{
  "arch": "convformer",
  "model": "image classifier",
  "image_size": 64,
  "horizontal_flip": true,
  "activation": "squared_relu",
  "mixing": "mixup",
  "loss": "cross_entropy",
  "beta1": 0.9,
  "grad_clip": 3.0,
  "batch_size": 512
}
Rows from block 2, named by matrix and row number. Rows with one number belong to one neuron. Each number is 500 + 50 x the weight over its row's rms, rounded and kept within 0 to 999. All counts start at 0. Numbers have three digits each.
# fc1: MLP up (model.blocks.2.mlp.fc1.weight, 384x96), inputs 0-95
# fc2: MLP down (model.blocks.2.mlp.fc2.weight, 96x384, transposed), outputs 0-95
fc1.38:541490459438476485514398431465523493461514586513455522477570463526561582470472498561470612548494489477530607544556507457464424514533504373507493492446447434544528561422539470500576520518454420586580506478553502452466572523557595504458458476518491489552553515422512482434486433420465426538
fc2.38:529519505456507586469544447493472487561465455558450532514470505556475531471456446447540549560586425504448572604570488471431504509550475501564408393517532425507476532467457483464516407471516417514542579522344537609453524521608529490562529505501471547487510525470532481474467525532589501447
fc1.39:549508538435491429531458544461535523557480476521433416525547435515505502550524464473452474454463542521525471592475533368454491542554610472453530469484505568388516508455574529600456505455410452526563530467561496504489522510524550523470353565481463531598506491462503548509459487572578496585
fc2.39:467461490548503453460531533520550491449495478447443520563527442508461495498518538566442436548572448502500518393480375498486452531472546495462551547500581462450521475501601486414454510543535591465500372451530412447475513500496501567467592453511621498636537528480565565423485487502484477503
fc1.40:479428495552453482604495576418563475571508483530429467466482470458450403475441471486558531463606522394395519561477526513593490429497516425600478550515462572494466525490589506490535530524479615438486422443528452513551538531469466491512477489505535436485534513492487429425574498579455475488
fc2.40:499542474470475607513441434576491509520451462586494436508450521536531474513444404421486552593526401504465494623574535466461379490536480544545508497535439395522495495488502557422475474463571467457452544491522627603478505530494534540416483475485459517488583451463515482432533482532502537493
fc1.41:486410516501546484471449498504510449437521425412536487533577488615570603476473478551456457486498529434446504422533530333430532502496531372524487466471461533582450544507588479484418515539457613527561463487482502534481492488446547517541529485488563456409524474531530483513558492451566516501
fc2.41:479555449506519490552550527543481503467517500527468403460532477471514418519374508533493579460425511447546514629507487625570464484436527514506515539529419568399515571538489505470474530516549434443424452466563561550540475535619536530540412517457483482556601487490471460519408484524509478518
fc1.42:464508559475485534437449429460572574488433430525453457450512436454516547475560522475527552548516566534504412553500438481561529506555451593478420479536457440492497366425539521510514470493494542517472376403458417521474519491480472528564519502592494470561566479422618502539492441458468547521
fc2.42:539491560545491538577502458574461495491509473471494511462505474504520510483536577466403549499528494527599436524449523490391541504509497442488485410484513459436516529471486475408505439458451421416595459496515508585543481529620522577473385552494420447505519545512545565418608559470479587478
fc1.43:438491510535621439531424504483484502527535475570538534462449472462524487463535555578402530458479460519498468428476547503535423434446484389524505607500535501557461498562518439541568476560566552576467472506512522435546566572539489458493557435490498450532453441459504540479607365508432480556
fc2.43:493426576588359450565486529495530516471476424586455546539525462517467473509502561437549545532517448494474554539458390384467433550566515486558549492460580491522473473491537473482500525457408544390476470483580501508471479550584488519460513506507553535531498578512616565473574516456539540471
fc1.44:448451562444518545506474492435544518431566475506432530441512540640488591481505580530410499417616574529581507537514551437502545489522486407556513516593523430502480488543534425550536436529491405504589504491508510423498483574581568524496397503501489527469488517544463501512476433525459538489
fc2.44:513493466590532463490491439540553535471501484501421460662452462531533512494499612505408483546541444479441517452461366452465408494555503450493528472540394460523527445462605559461485515482417533473507447483567465442553549519499496522499531552471567479551536428452551474481561549416492548490
fc1.45:525545573602504417497386502529505521406485483415506440521522492399575461526484523480440478529527390504423509477520438516545443571385542504550374483507473600556480449598498510498522519473515496532566481521551462468466497502575477553561525482473572488475559529554586502426520511433503476494
fc2.45:540475557550535492464430463478573541526566466557400568499449497495507506490572448471449471575523546532436528450505399501440486560524427516584371474486513498550427496496473451487479465356474573485603522535524512480412516506473472549480558512445472546392464591521517566513583491479521524463
fc1.46:483445506577541454454492414493461550450475522572446453438460474413467480497563519451438448444440504491546474545470538511554379460570468505526508491470422549467495454411530528531458521523486458504541483408525536511560513474539553585444492546579540394478638450572522556472443570481521471592
fc2.46:491518457473598522608522586515486479455481534452475492527551506540438469526486458542454447450578633504562426468449579528495501451454505461457394607485539474488496502560527432459559460554454434525483523466476476486575562479424554482418445452594542475514444466442408466537506429505526491571
fc1.47:454503509563558559500596492488501485447465509506481443573499495543476502555522515511501427516445535419387519505520489502487377508516479530409445597570465471579502461582507485393529460425428446510394533488473540614553491507515506556594512563495471508394480482441507511449480437496528578556
fc2.47:478461453523598461487495460424551492516547521467500540396508477447530522504477599586477592491536446487443409489549536459533546488507483448533601479466391441497516516446540504547518588521531647551503429513470410385466527561467528472558534483493510519577520480486479531492510460402414518480
fc1.48:480441516494514441438482507582524453412458497475431543472447378479584491517517514536529453390572449508606578509454459525543420488449509540523563431574532503464541423543485531497516522534543436476514440455484526462554480457502543611539539552441519480426635418496559534471485465485479453542
fc2.48:489536496477526480525409566450532469528520531487487440558584454537459463469515547547504412483570590511530468440488483485498468479484485467430448568522653519466540470516575535486505543517482525491466413445631454408537551535431532457403438506528544448526413484477485492650534472492476501562
fc1.49:492517484544544540470500494510543532503424506598460485517472509503483430466487538473454531502499546504533476467492439451532460494568499504523476442570461436447470325454599546452467564428417551544514489540448476592493527569519511496502396518454491492559507418505649528429550494452462616550
fc2.49:517520597539467412536474577474541499504439529517484620518510505484504500519549533462437534456439416610619538460507489481451525481602442455429377500460520495479459400580520454417497457491449471551464542448529517602505534484494519484557462462435488507533481443532537489489548500477604582533
fc1.50:545511514518475485476454552593530529518494502617521512469535538393476404510526493401452471541492539547489485478479451528533490500422475546493517549427483461409582381539472574548539506443509517540442510465615505538480599502535449432479416484481525555593447568423468381509519514525482553524
fc2.50:463535466556538518547519402565522460488601534470481465436552454484552475476433567603571562511448516520580607537419410515476525491474465475447584496584477520426543545509556469592464574512534537454566411407485432464489544460470496556491472509464507428518616480515499511500530435470459501496
fc1.51:500542503520493480511498534541611458431407535567504441560532448529483478463459489579478474562517415463490453491500465487526521483466492430546499544473432426475564496533508523445486542470490504575462443490502449543549537591587642516451534513412566480468486357406501574442431480475529521594
fc2.51:551555488565418396536447560527563513478521563491508477599529423457541567437516616481497475439550486549480445418446465422448543480548498537500474489410504550490509415519562512505443554507550505516479548443572466452551466539416493556534563562461552521559444450557494452412512552425457516567
fc1.52:527499552524602429584467543582538481508497413502408476470584562510471485555406554470479502549454473500459579459466392423458471532489489472493489459564527497431510505493524575466449408480553561406537465556631490462466515493530514448459538453505565550480467484545592414536569478438517489513
fc2.52:496495515552531514515448503556487487466441537512576496580532481486571528504498496560416482495567528441592381530467549505529476469488473531583449524430502478440538529476441507514556524540490511543447474535411397513680543516553476411560488481493550428460416484505494500385405469466466538546
fc1.53:447484535544451471531417464511523524537487513558437422535495451423586468547568482440514461530432506509443447501444539504577417492538535528424476534545389522569493540440604456539437505445475519448570472467604488531498548472487572586432425561477536423556477487498476508419564544485409486551
fc2.53:469511430426614486435464491462492505471423507519547497574515493529449539535476395518491526482592465447521543425615515497568474432417514527502456535496509402471515519448491541517580510592535503597405518569509514506502545544512570440437474421526545529484530428379485399482458467486516478528
fc1.54:565460500468574523419506530487531540504503429516406526521518508540533498471480550519446468528614495551526463483477516436506427612569529486501468416530402398511521551501515474501481523467491380583563467503554535481428539507488602406533527527505510496507588552431522468468398412535412442504
fc2.54:506519503407541437425524395441462514505508493486525511544498491521475545481465442503494489496512472508517461460543428527491556499390506504550467402612445414553458500462355508543541486469574553582621507545506503525414502533530473555544422521547527529398569430502493462558580547559538495493
fc1.55:512482493534512525532510481576535428456451467506417490500540486509450563507512557522486605523545479538503408453503464387489456482513515539510438573478514506507528492502503465384554435474391527486514495393461485559429556478537553456549494488544489376592641507418560553414461453479539545503
fc2.55:516567517586535449548441501516429504470636483562440490457502520497557455465519473454420454527420519504505482548417493572421512520548463471549597436450350539474519574520552500504505439451446404494540473472561519560512470533552550541526384593571469482471458527526492516458512468488482490564
fc1.56:505493553562513549550541496451473510496521503491477470594628459567491492495435483428545432449465576447404520558420512476484329471532518567551377515631496608469446520544526452509510445484489497536607481526466452522482537476492484490582517512502550455470452497451463497533539480533532533488
fc2.56:460478494470560341471510470399485540453471489553498465429528463476477498500463536466548535512557416521527524454594501493557477477521432528466681466479482487488559533467549546554481537527516518545498437446541516413401526543468562489488497501492533430586624450466598551473471541474465487495
fc1.57:566564485551473574582542529488517471513476454491369558505474478480469504531449570469478455443484381583523555534457454574483373434536506487465479598482467471386470559468534537482508524444455527525457536453522540531478527460528565548511501405513467581516523418387509473408508492554536539492
fc2.57:537411538530522513480472353569534507472452422470488545564507519495567569503580514477504490544467488517515440418495471417505506511499494448470430398421600448596434451436501536514519561454514559502595509533499450491469512515454467498481520498486463483465552518504563557449667565454525567461
fc1.58:510393510458457507466534446449506502511515443462494469605582464530422561524500511479538503394564571509511479592447443504504538517385491469516481567512535554495509388497504412556577454514529475486576481510467339469452477435548496492552494496508571507491481481551523457531409450606531463464
fc2.58:481489535482557566440522419520480514467431491463520521500452538516544546549576496486502477567521421514557454407594576444462466486548473489531536463478449375530502472435492573549551517469398538564510462552488455530514508522467523479529501471491463452557606482381581469373585509476481610505
fc1.59:535557461458529598593487527553509491530442548563494529517563426530385577513507539545501535458531479554523398522521468560540397467535565476452490504478530458477542410523551484518470447470553444504468425360484451515463502589505526463461481521433534530542469382397483504464468437500557554541
fc2.59:583541524445476417541543459555547483541460507532491550603517402543591536461497506501436563477518463560473507535460439438502470507513552506516370474450541595490495440526541481490478542440551499608509572454493463558584429545513504503552500462418533629448433444513512395498480516442518533507
fc1.60:478556509524560444513413486540515525409499514510468498428462580439484445471508486477471515543560441448506552512415554446482494471390511427554577452558521421521514535578545564484584517457539381538534509534662398533501470521618498440440470514433499482503528496504452486451450515486526505518
fc2.60:514444510471535601502660413457524501521505465450468520454478508581551576511573534412474511485472400538501445514543518473520585482530507440482470495473448436494525437447467486571524564486480549532544489515400452492444495508465549513583550511460431498506642452482561603433550495452523519444
fc1.61:481453497505476470486539538427532480534511469546494539605478437524498521516577538537514422392459538439427483518493500510526454535516505521517389599627411592580525407562447421564532470495457524544556481433463544513446490429557454529613532494511533531436483518545486465470486441572443467536
fc2.61:460440532467561513452485463479475476445386470441492531505513523514559587541483440483499539541609448474549445494605577492542542445513478502543574480458529403460519496440506607534546513529494506566469471563455433511516526523481493390478481489470530428572584487410579458373418520485497536449
fc1.62:488469482516449421596559497496524551506416476582453489514585563573416422519462493485526478493551475573468461584478529485522470485482535490446464481506562535446446435566451442395507457539522416425577529446485498453503571458576505607443505490505602485594607449517465521522516455518499435539
fc2.62:471434516532608424515438479513593513438535532508503541475474539507518522563572480497487469499470497489514525371458539455548560513475497387511388498468508442533521404500494481532538494524465519613522565472428392463532565456377511416492525443540501442502408456490467499557483504410523559544
fc1.63:510514464553557407524478532438529497399407538454488411577524510451490538544507551531517470450561433461484414476456523516537486439523440523397397449530493534509620367479588497512489523562525496529514486433607492464506591480546507506496496459529609465516520420548521459533456448515513455497
fc2.63:444527474493565559571485518492558492414589538462504470451512500488582478483500527538485497504479628520604471599401588519550597463491486463483472539524545430407492497481493485538465483548528407490502545462412417513569563454435547462486461562547490427536497450507445462532401463505456458581
fc1.64:527523429519573534479549441472512521466425482522496452608571544556480468438477578474396538539421406515492543511571456470510449575514495555380465475572466511512583462417568436522559455494479437503460507487525599518536464531573557506486483473538556434562552449456487448583439508558444507472
fc2.64:557491444522493547465564504537479473596521555543541467544437443617446497463485514525570454461444501408446404446557450571421465537477530496471477558591389503558550409480444463459451578460559602542493407461509558450518492560518520498480521505528525606439483480435457477534504464496485527522
fc1.65:502538487513513512514502535444564469432333490547436444556537428533458499469467440539424510542570458476489358519497462489502502458504555551522451542482500385538528477539496516440511490480454516478497527477500400538537518593499618543495477526452516463562497364472529535485396519526444570555
fc2.65:555473435545449476581518526488554524485557571501504531438522434480598470447528585522538529473472480527505439447423569508519550515498536460493510505454459619466522405561593409548466508528540515563462511394416450409587475515500543546582513510460498532585495457507450449455441442417505515567
fc1.66:561494524541500435511544436449494453550467526555459575552472523507389489477521559485526478536535447511425373522509446513562540499544498550479471594502526421473499421492472438510511509505468489438551497508564416463449530500675470485498519424473529539491485491514554552375468419609428516473
fc2.66:512568494520525512521472599587454518471421507495491462539523508469501473494445518527463474424435601476555567556501528587532437500473493480499431537517500534427492508510496549468486483555427395450396527489502530612585493460591502465524374496544531525506443513485445374514371477525523476567
fc1.67:557443530514580528486558360474502498497491410405516397484583480555494477511508475523514472565500470450516509576506415488576456485463529455500415453542462522446540468471457559546522558465518437547495452380517565505490505554500479479567467537538533415433629545508580582454519478493523423489
fc2.67:475524473488460513511449533448550528511453455551529431547577506510556504509464475442514533538382489472534708524598450437531469482457491504469513519557498464440483485488496525532446544479586491430439487495507488584501532560519462643529507416449517544585442579511539427558564490480516461515
fc1.68:494507558613463578495448475447513509438493557492477424517520489589520541519462503422507504451607561447523521611541506471461554570533561467471529479432490461454574519559501451555483435536479449434560411444481488456630512482564511575582496613452502456504501540493516480500413443467441461504
fc2.68:494429551528478399498531474521521501491525469539429588474515511489480468498567526503398535542483441500454518470465401396518436494579494502534479571470580486533371542503547425424479474422455566450553466519522508535388463550510535504459527478497498490464520557539578599454604599458544553508
fc1.69:482606450483517492613440493592541507480429502465468429458467427469451523440478515481480521532474530510476451509461490457551482418496504471495487578489492581432504350505549609434436554574513572459483450497563456478488502517511601524483564507497526518503564429394507482421483528418515487595
fc2.69:511564464478502540498471430521496491561477475488564424499540450511593397441342447544510536528518541515544499606473529515458508489516530519527560435576479463452540499476479519614524493503569394552514485487397515584552488509600510408542449525474457519481459487486396461556491420561543512493
fc1.70:527439508521450470426553532552515470565463463438400444562483487479531542514418584578501506505519520533421437509418402573471557530527573535442573516492539460390492518520587557499388536519491548483460523450583483438427507456543535522508435448479526538486546480508608524404491508576490512459
fc2.70:528537447446600444544470560538495497527421509571509585560520485511398442483524400566387425462528521556525472392560453466450409481429503504549408571503527538522452477522482556501486501506483539555495494430541536476456530443430503494496531408547544531511542451454489407503557471496609518547
fc1.71:532572505554554483475520447459540436446523496563509516469434493573564445532537501466394569615486495465438541534503533427481446523417458428545537505432458413473499570564459515403585494450383464513534479489540472541619489554574553579517552563511451410514463491520539498508480497496544533517
fc2.71:544456453449614473506528503532490516497440502452547554531512487491453519490468550564496467448506426515588403439492550482486549464471446522504453522482521483473606483442451522538540559557527498646550533481427419433487524520443532379588422530475504443501630440456535534444429467500560486485
fc1.72:560507539578530411501529453499541486431506493462497501596521483609422462480488493415516491496461558418516406596418536580461465559529503506438561558528525426441530460592442471469501498523514437418445468494573494492448484548531555546476385548551520499489548431523510449541516443475467473611
fc2.72:558456548417457499506524408505454515516542510416513541433407516528439481415525491452486531480462477513468436517518443518447575584525481494636555541523416427533521479490448464490511428429507543571670523471447480556512475530597508417470513474497442534421488522538502531513546534498593535502
fc1.73:439590472516553511591497428520487455459506497557504412500562494528502464487458565466518504535450405513549512440497472490486501531401561466526426462567578514511523501506496472457563488557554502499488414478493498517553525477642493520441534499489575430592557387529568440501475450407406582569
fc2.73:460456489562498481515435594489509497482458536477475441517468480527500495469577595561535469390426511492521605472456447463545536458529512509472528553521651569454525469549575527454453602520469574477417472439578521420506478556421531386413474592526489509455478520484534516475476528484435500509
fc1.74:522479568470474536559448575468513558512489413562505484467562514454579425542420628465446510479518557527547452532505438533433532552549538509513449506433496466492497474494506471529448388458561506560537465500458531509437502517612443443536459479513497553630569446475402390540506522473548549555
fc2.74:493548467543546539481528505559492521522504524508583457508455425598404443548491625643481544530539550457492459556481555556487459540523515506413455548526564510472525547466486491431507511555475552450537288422522510447516511527566502537434494439511483464534498479446497482567518477520458508547
fc1.75:501536503517481378542452463466523547511446501602408486563472443474404463515452552523525435437610430524432391542480428474626519479552467488426493525502532552545575391431547537533531449554491485415554491486574476507492517457548541532524528544482543561478535489545540553482480442491507450457
fc2.75:471504522415537611510490564526464435511455453518497543482485478598535566552560467486473377483460617495607484547458592481531507543482507463484437502466531475466494448486601530514538477571444415458452449500449492560549503472531491443461480468600508439565396520449494509549387466539455534523
fc1.76:556558549474494517477525522439568491489453491636492549553455406499374459424438495524479519478609462475582452512504488479499506479472464492466519476523417515387598440440542504540477593462531445516604477444458500522532511511601457458498466476474522481487469464457587434452485429558491584486
fc2.76:570537478429515508511557524602503417569450566559613476568607461550471555483436446481494488470494488448509565622486490399483473455508538605489535540507556528417565407572384505411480539496511523572426559473515488557491484557457481469467525488498491552492525489495451448544503526480476519548
fc1.77:495506469542506401508363429522474458493537495466383545479506588465416510418399535564521507438561506479509486598493527426538487413527521424557510489486445526499467514576542543542535565484505500493539529413530461498484545625513618477448430496481526455493527483529479474471538478429436450565
fc2.77:540489424453501562521525459496564494483549533504429534510502481540465457427559471493419534556571519462450594440461468415404445412524514499543503518499518349475487553509520419450503455438494546538497488493553501488484506552414585561394581406487511534536491488528524548478625496489560492575
fc1.78:461474538412509428469474502460497475436499453594508485470484490519509549488589418471485519406435566549476548461495576466539555499359511508485571526631560366516490466432441467521489430600528501439572518500499380531445451510464551516537486497517506541569499434536567506491498520504551490517
fc2.78:564458545506448505488461423604458508488326492516493489695514481500493522514480517488507463536499435527553477469504415432420435537496488502468409499455507521550541400523522570483551530436496471530503460529584545571465516522544491468513459557483545479459508475472546467503624495490521595494
fc1.79:451469427533548523465551469459524549576466445581498484497513497584537514516491578420492472448512509504452401488564523477559528529550484535439526466490402412472476360520558490486523541499503514567452488522443565468569577585494614489601549496536490460520552465417481435496440404444456456519
fc2.79:585530487530545468583552448530487468519521465510484537474478487545417442477473508504420573434516481517434477559459431625432518579500529449558353485495449505506431529553427438424504391407522563473624447502516545570475505541555469502470514475520466558462491522555457539560537447527507513491
fc1.80:547390558536484529487478463614479465471494428442422485507589531464456568487421528512545507431529603524491520620388476537473566473471492447505461512529560536460465365546561523524466457516573416384532538478450455502463480499509455466511466474471571545448516493525521415455461534499521460474
fc2.80:487444486480540521451500494395512511490458488472521541466493548531509566531535566514502534501505434491549464397604548448494463453494485509523590504461433442524545520445436528545479548481521603595513479457528460476500534516396523542554515525466498404569668425426602497404542475443471523466
fc1.81:472489460571490490584495520498501523497469515461465425597498529551425402515533507517433527502538495507444510513421355498577423477507475522496425592547465547521511439531589575478578481468441533540525485425498482562519479479474448519528519486554508528449627470521587425436404419560440520499
fc2.81:527501565495434564420532489482439546478527487583559536464481481581486535512576506454489474481494495509395516490564485489486414565598519468517580403439419397512542488458647497462505439453531542463405510467414557521478505488506494607458561498539522516593489496409438488481508511568492492486
fc1.82:563533494456538493465505449479520420453514497606497394490491366481530489535557493565539486550450402470483415493467532442487410443403478422506498602503494534565575518511514533550535526516571458545493462489484513557575567463627479482513570500503458478557525405463537479483446416487425500512
fc2.82:488472464504447511555421545494526532501474483582459493534521501459434497494504554466542458469479511539445575432508443377536416489553479506510679503515524530520471464536640504460463580501493641455398543476559497385489529479451530556463545470529567502481431473525516530546560494472475499515
fc1.83:506399534615578476503476487441525442475476426404451398410505560488481557499486602418482480544466469453522501553446529513503485471386555452468535447534451458540527499524452560511589500619417477579500508544548569509460526523548463464595554546536518507527518519507535520454424543511526439472
fc2.83:527471511452506485480525481490663521561544524531490588568515470447582577501501503429522586464417476509491524539504476421491542488564384544531478471453508530519464423524448436538406509407511573508514549529493457529485505547434502508568532498375499570472490507587514492512563541387535573478
fc1.84:485423478532532487471478496451601554534431435619447490528574543470485416522517494476458420414519561546602556428590477514503529497480505536358542485454510449551549489491574483414471489460490552578486491448496508405483501541478497448566537529506571539507527543480499465619414505471471448511
fc2.84:570482452504516553509627470520478457561413482508518521499525446586473515512498487465475532497404478530504481575504537577433577565445531539425443531494413483517545448512353464444530497490516483468505470553386562622477481532564502548621431541478486507435558448459481491459435504513451503501
fc1.85:500513505577507561600531486583460491514468458495447536483563561463398473486378647509540561494549461550481576548449474517450566558475449517512427514459528549433540363584495477426467456456492436443529457474476541524501495487511496533496521537506565533471547492486478382557567537530510444460
fc2.85:491494481440579366441460490405482535500514513519581519506493505522497495504495521568445518478603481476479482416588532488567432454436477492513518470514515390516552504455452526574533554528511584667490522509587446446468536527490485453463516433492505480545612414396488472495507522524575479512
fc1.86:452439456536508516545422519462508468477475554521468484488514507533529570491465571489517547498533474413459546624493434445525425377524525413549488595524533451412489533471493533599460508534506511542488526455517522436600462584513540521491424524576523453487567500512598372476458407468527459455
fc2.86:570479458555532600509588422581452472576416452435462544532533453555399508462444452554461556508480437528526511494465437526460463558464513498523425518509554474487575499496477532393560456452493486554575443515441535484498474517600498454601525458527537555436573520465537564548550450528581497433
fc1.87:502500436525486560501520471502530454476480488509474527462479531436547614475512564484519624533564523524520552511570551437518363524514534555491379485520534496592436422521465403504523434518538526469458550456409426406435548522482461580437571417511493547585527486486481544497478471521505442560
fc2.87:474556503519490428576535576549465529459495463554484377502554498475535430507400555541437497433489525502547462624476537505522545470466500553524549491516429619401454564521482487439495479551502438458431503442518531573603453507568535456537378588491516457476567524530495481465410516497492510507
fc1.88:520511460480558495521550487510560495429414569575465398480503547509511497489475556434490631573449463526516513413404507490520432585445500520475407497542533420421544462455495491432498461550468551433464476562584495564456483572519606517430527599516519443501495461488468470480446478458525553581
fc2.88:479462504560481410569455600496502463480443504589501474582555553520472525499534597391570424433527432496460454524422477440551527461563499539432547534521521572516422446535545441488450589509448572440485496426577531402472496531441559535437529555545516553475451521533522493487537508444444516561
fc1.89:451453539587506552458498418434529551513532501522511454552421433509563438573589501414402483511444550464530570457473518541505431558477540507510398536613405452512550446525438459493561495434461430555452495445520537562529490523514527591568508599487511422491470472521519526501419521508483549561
fc2.89:499470547504555493432515461516482481462424471464492610508549526563426544513505495563432509518610517454518394475593573562520517474510488479571410533471588392509512465451554542490587470552482462535480498570455440576499555547496443424469481408523537466482488454447491411446383482517514553505
fc1.90:520384523587463455460477509507577480427479542487403534586455408520531552495535459558517531447501488439441554474449466559485497532466512391524443545419552503451532499485595523419512538487484542482422369418578544448565504560514527436415537519510530523452515521461534574501517441475495437511
fc2.90:512536463434504521535399509446530505489506521472517484566515424548559431452462458516567470501513579501587443476455523554540534475440476517433410414546589490483520393466474567499487442550538339508512461464509442565526542468538565489411457512505514459475502421460497455596490430611499506534
fc1.91:550417505483539410597451523502520491503554422486454515538593524536511524509551482499400411433461548491493551452395545425526507513498498442496500441545457473390460570501507528556514518489482507567571494548619546590552518453487551425544472483473598511458458514478505394466514467397547477481
fc2.91:493550482486540465509553548532457529461484505573493394507567478426499476518423574557472560485505507464490434626500453524557488490486512573521565507475449554445512570498543470434453470561544460425447490461468494542557506507597519541587412518477555460615633508522480471467392511494394480523
fc1.92:492469482462690561505597468442564483489501512639479549556516530515485492500519513451457520471540542367547469569530549524455388475495540496480479461515455419448529539460536514505553502494428465492501451437491532536488526527508453443556523476425566474518470503538621463549402509437481526533
fc2.92:542443451558589452512354449495541496482478501407478565429468498506503535483585494536543499531542478525511435381478591522527490522444489490514463525564455459593490497519430482540572483523497582626547535511516460464481550551437501509471586506519467472495464383506460498511491357491526429514
fc1.93:523595508511576476557508416451506483438464427537564523452515549585450527460468466515492454438432504476489452553525497502501567529457455364551419484596459559485436471478552518601562484527487498445645534489426521550570540518611466425578445478511507522454463492512489435529504484462529542497
fc2.93:491486548470509417543463447543488523479421493496503460576524504491506481474463440451543532500369451549560545567515533430496540489527499580448489448626487423525510482510468580512479517556487368531411540478559583539513520513548532508447404557478466420492604417495547398473534484553529551515
fc1.94:479452528559529462550542435491569537431455495485406523496538550523416561599506536457484483476522475495477501473459454475524538511512524407456464481544498437415504455553594492534456480549494474541472519365553441465495694471543515523533519463459572428535472370498532509483458473438502515558
fc2.94:482516513508494503528565453506578521383478548401474508470463568456491494556530473508503551475440489525491462539409557516494574501450510470481516558498438406433504453560491468532498389540478416546491643433406422526585577421537560480594530514502559453515511448517453477487428461488498435550
fc1.95:464554463526528468502485446464513468470476455554427425568496533537490506559503490503422460505562466495543471510398411522485519425499463526512476560617440508485493488493574506486567443529552471469549524364535455493517615460504519512576481490524629538574563394458503378481457453477461494573
fc2.95:498411495581433497451550437466499541468512493470531556422407551489488497577561523513520556535543476482398393491486548525519501598492493510513583457351497458530557547490527466529507505520496513547555450475349359431524533447566494498515530499572458478503477518465480561460437484526474445498
fc1.96:536573543431615481424432478528474493472548479510492492452514510608508421520467560560480509435571496481513410558536450565553443455538520463428486593480454453578521467467502465434556475467556523570538456482472411492498534514619489524484424455524630422464498498465420536534504498465490575538
fc2.96:492406526524543455462499448546504448485508447596492547558532474529558564502619580398429445533535507543577439474491495519446519522530524501559390470434500498471412518466520497544526521448426463458635464566500504505433513525518470487554541480503509511436523577513624562390506529434513519491
fc1.97:438436493463480391514461493492568496443559549480420445466508475454558488435522455478554446569583495412495551589484571463561475497559543518489463574562535576578445570456524565469504489450490527467472387487535425522512557528500483484454515535467511408623463526546524475455586488517479484608
fc2.97:518558450414467668484457444584509450504484525491531431545515455464596493487416445464553638577527443436506599600546462450459477424498489567527531513544457366461515474494462527502498522501593478498431510505489515543523518515559555524428526497458497520521541490455514468455493519479443511543
fc1.98:528538487468518560494520531469540465411450495450341430526469426515409518494513534516441472457592446478553520616485445442526528444493482533452405569511494482539471494565486562392571445454466562497487474534563486537547511546580528459579443502478558457479504479498552557540410500586455552491
fc2.98:542583515482483446553421544504513533532633478552537483501648405428443421420432443555530454429529542500556573436496534547500456513404461521462507507538451523450584592523490505438444427536552491502498512489534569483475528475548518483477552492521594481527456462529440470562487453511493453576
fc1.99:425484477481478512516489519396579473448540488523453479523500514543397460481416467498533491455510489434467531555462443493565407443448475487604484512597532452512513505518565478561503483489486509445499512380519561363628515527482430464484465482472491416491476417548567443558499472618500528542
fc2.99:524550524540466596436544502674500520467408421535480474542486511475588481509468445503467569527342461567556527582511462504435472515546511599518510523506416517451516487473467546487504428492512436462526483461413510594504492474611507477504394510486503506536536503503555518492477512511516588450
fc1.100:522489529473500514545505482518497439502478510649500482543546426571496495531547486558528501519454459448469435472468525414447407455451570338543519559543486512575588512486493533535483472533586494554536474481514469500569511506580505500512496516425508437520515472508604487430435372407440492573
fc2.100:473505493559473443504503516467541508505457479504450511476579504467417431518427505506445521514548479495442489423484384372490451480504542526536613542480686502495501472544637518457479564509496567499493554472570461426481469516459478473501566432465615522504473513586490525528551553445472518491
fc1.101:493435513505570562529544474570562451453511399502478505499629558516516446494429485503413599474442489579474491529437435505471477469513513542520419601555507411391461440546545484383496476437555531439475489558485498524520561565517575481421560464484540561503502504502515545518541533469529582450
fc2.101:488468473532560521447570435568466512537473451504552535505498513536484554504453501479588502547595492459418450546544597528445491489444523465545545442527494410497535532436395507599476429589547491562528480554414427525571542502627502457536519535499530500487521435435489481458392394540528479467
fc1.102:570579461532463522459519539473610561478474554603439495477490526502413463421496503532514569468559445500535419526478478515548497461448454545567497490469463441475573371487497575511518501483544485605466532452471422490463566550623495546463555518435532523580533441530488480429445491517493592578
fc2.102:570533501502388482521593563480564516471505513455428500490527434516568505429435533487515555454456504536447396565466482479475544486514523505495560564460416535475500525580598497572386444457488504379527546479520500574496488499572548559597471543497528499539397444580488483428441489501467467557
fc1.103:526506502483538476520449479521506501501531420486517468523590411491412471554448496453455439540438398412453476511475416473448401521436441452521500497504484528492591497464537567600496443516523547521550449490463521495517547424676476518557517576500551460606487403461557460510509448507509477555
fc2.103:437539493458475502489595534562506482461488502511470437421491517482501496485460655491550476453415524514518534597487409360501478502577472567460706519530512535434491459475533507537422571527483504461420527493503552436562521507441539474530506538510545526521544550509471493518484583477462488503
fc1.104:566433497450457497597503570499571463452473417472439464560553496457543467463550505552415502429489537494558555543515398452487475485408447479464478528458561420484437499469479462485540402487573563473559417431508475516585494517649478535427502465517554511560528475499624495485534490534479506476
fc2.104:509473478598545505489402565472565485519564533515542477531489443509406482449551465625550498438524570451443505433509582563524453495455500496494492565575506494486536529556515513430490628519521600546424416462506552395495537548429518444388492475503551528482425462456430518505506480519461467538
fc1.105:528526470500475452522455516499483473500516474564487479532569492566567513494512471524524490541470518469572568493507464498475496463357467411564410591540541422482521550543437418465579488507565463496479387464491413609494490504579449501568454431487500463518488530570598481493381422551505554566
fc2.105:506510506480470471486401537543521502438426504582572422575520458535380466454488497536555463508544490450511585467561502471494447486437484478454473513577579491551505439450523551362505546539562559439488441500644487463507494549493472549363515488484550510536547453505505507477553555530400521525